From a checkpoint of a small autoregressive pixel model.
Training: muon at rate 0.0093, 9200 steps.
Rows from block 4 of a small autoregressive pixel model, named by matrix and row number. Rows with one number belong to one neuron. Each number is 500 + 25 x the weight over its row's rms, rounded and kept within 0 to 999. All counts start at 0. Numbers have three digits each. After the name is the row's rms in percent of the matrix's.
After each neuron's rows are labels from the 100 images, of 14976, where the neuron reaches its largest size: "top examples" is what is common among them. Only what is clearly more common there than usual is listed. The data: short English words printed on busy colour backdrops.
# gate: MLP gate (model.blocks.4.mlp.gate.weight, 1152x384), inputs 256-383
# fc1: MLP up (model.blocks.4.mlp.fc1.weight, 1152x384), inputs 256-383
# fc2: MLP down (model.blocks.4.mlp.fc2.weight, 384x1152, transposed), outputs 256-383

gate.680 134:514503541505522481506507496499495492483465469493511497497455478484488507488527513512502523504505505462505493496468551503480463514465481521516534484520527463525486471545483501465490469500525536536491483507502522527512578511497501450473447514527489434480519531525514482463541510508488474485498530486501509522473517550488504529498481498469510481520526502511523523492543534515490510516460
fc1.680 134:511527512508527525505495461530467465486484506465471479510496504527520512502520510479483533461459479459471513517499504528476481484499511501499487520475517526491490494498432518503530542528487501526519512509482448507468507485519498491517532504536542506506550467502428493502534469519483515533454508504483468502547525525475509472505501527501496483507511466501519488535467532521507489484507
fc2.680 133:487469495491513499512486547494482488538447499490522524519474508557500535502482465480480504513484546503486502519529486498517534472496521496560536506465479531519502490516476490480483528487449507499439487503516522485447517473501474509506513456504514484495488498487477493486539495536535463491491483530515506495434515497539498518461501530501503485511474468520496442435532495531440508533543
top examples: pink ink

gate.205 140:532482501549514491487465510494531520490480487474526525497508490498507490511486476467513473529491512521547535489537514523444519580562549482453479496507516454471507493509453499491530488465488531487520532513469494489448503501523520498500496523476506505400494474492448539474483461493445489516484549504489509554496473508514466460501531506513496527513502494492462526524513502509512486481471
fc1.205 133:508534505496474442506515468510516517504489539477476484442459488472532505469449522515500515481491488505469521508543514519545539510494480501465529543487506504476492518525520476503542489503443531528506503512493477490474499458563485525563491525520497456507522522460457475475452515476502524486517505485537516504529513500547491514479524501566528516539491538487491490491526514497534522517524
fc2.205 136:489483523545511502555508494491463526492475521519495501515467570515534482462535473512490515501539482486525501537490516498502521485496509500484485492501501509552523481504497487507487495519528466507520538508486491492492485534509529546495420470467493462514469459524488555480497466471497497499504546458497512467490492479511488475521516521498496532522496500516511502476536507508527473502545
top examples: pink ink

gate.500 135:473485534493489479489511507477482507500506512497490487498454500483492518485512489523501479487494481510507515480481533515498500565512478503509464482489502471494513508509518465524480504508509507473506472529492501485501483472465466528506499490536528471490500523501487525497486476503546482529503514488530496467484528482471531531500489508530523507494499465512497483488496484485488511484473
fc1.500 133:526519487502499460540477492522510507517486468528473509523500475504507484497507464512478478521485533513475512509507517540501444472511538465548499486462514477497538538483501498506538485508510492498481525523437471495500503477483500470498481487485467544445507537486494537503473503499484477517478478477507493534466505498474532555517497493470486501479468470468545492478504541487526517531497
fc2.500 127:464491509511451479491514540471457502498491442484508470468543483456502521478493479440504493506530459536474468527516531503529507511505484471533527491521500517511483510481549504524493495488508461505505503480510497478528490512471494509479495531507458467464520467476478485494491529498513492505483466534480506456522490490526490547481464477502510474497505474483457508520467475493508489486498
top examples: black ink

gate.752 097:516475530480490481483532554537478493532525484482543486499459522577478474565507486524510495501521516507469519506521453524497510500451529508450534552496503483555501483505457480528531524476505475507517494508470495493481521521504523547493509492519509445524534513481444507478469513490517471569483526507496472505488473477498520495509521515493490489471533537466472523482502505486509496467521
fc1.752 099:499497516538478486496475509481514512490482527521518496487505456468488532476513516454494492491501432470525548494503511507492478496453522472526469496488495491526513491478520480527475508479505508532474488539479476506506495496520449527526526481479526498492496501482481518446462529520505523477528501461498516496495506496529471483463480500563474473534532512481518485525511514522518444521492
fc2.752 093:511509518549493495496460544483525469499489548503537494510546496501528493489494466478495505521513508490479509499505477514488497500493495514493508506544503448497483434485507504518516538529466484478480585493481488470489476481493512475462540497457490516497472477484499569486482488502482460550484509504503524497474492482520551452535506521468541494480522448553482467490513544534521489493504
top examples: pink ink; orange ink

gate.736 052:493509537530533541507491484502509540486474483512510501491479504529489503499535497486496519492483480523493490487507492519519499494486509566526477514493505460514548522502496468528494472553519497492454495527481492503487473455552489519454511508539460507518464491532514533515512490510536512508556520535511516530463556532517492492510479514479534482510492452498490491498474491498495509488451
fc1.736 054:507520553515489503513482486509500523487500467509477479489494497502512481484518487468511470515502482457512500508493487495469505487516453548538489498518525469472540531500493473499491458533505507545525513524476479461510487508535492510496490461542473475503488487528558526472500495465521495483557547490504528511496509493532552451466467495488482457545517470536506498513492483494532534452446
fc2.736 056:499523481497538468477482541495479490452495503493461493478484486542513514452472559525495514506503491491518491510473526478504484480507491492494514501501484512460500494473491499534530539484492466495497517470527523508484508478523433499519554553484455490533487468502494496583481493582542501555473500499522533460549486465514505519455524464518489489510517499541492555500482504467539515496530
top examples: black ink

gate.88 099:483513493479487475488529501484533530476507528516516514500496516516522534454511486488531480494516496504503474543509505505499479465525477555496527491476497500461486531492481533523439551497535503523495521521522552534531469496520510461518488512511506527531489502473509503493483487531466494518516516485486457505517486493506525473456474518503457551470521441524525506482479524503511495484526
fc1.88 097:519484522436498529476456513505499465524492482508464487532533490558486489536509505465466501521505510546512546493503489480473521514510533488468481523484522502532538452487488469507526486519467482470484514513483519537452467530511514496479472502448515508512512518488493455476470498470532531511489461446517485520518509440524469527536489465526520512502459532560449492552506506476520521504520
fc2.88 099:508504512496526484483517462466534468519471504489517516514484460484490562487515474477517460546489508470506522493510510474473454465556486493506457459516521459504457538478476488513465532485490508488504495449561503527507487477501511511534479502491475489482494474514478461495492504535484538484558516461522500485486524482486496500469536474482466502500497510490481495535472509462496483482512
top examples: black ink

gate.247 091:539471532472506519496511512500477486505484492508490486521481484493490535502463496512534495501497491494542478509455488512503495491503495516512487479494509525485532556474524524486503483488458518530504464491498505510492519510492498531451488467442515543512516539484504512500495462502447507502487527531491511504523495477455474521498534505470459519482522500475538506462527476517491485511460
fc1.247 093:502487512534484521508470517515481456530515518445535460525548494531505487555512494502514453539507477505480512459481494513521465502488522507470508505499475482493492521527500474514529501521497484494497511515532499476453463524551521460521485509513506497469469540527472491530521483474506524486494486467468515531498510493494490504523538563534502491490484508510468493518501474491501565509486
fc2.247 091:501512524468494481535460528500541473488484515454526477488519469525541494516471555495472507504482478491497431501477496510525513558498523534504529500510518484509526506506538467448469494518511463499505552481471505502470507493490503514510510481548489499513493548492465506518483541554541505499531443449485467495512488460499509500525481489484511477491505495503548489518486493472533494462471
top examples: black ink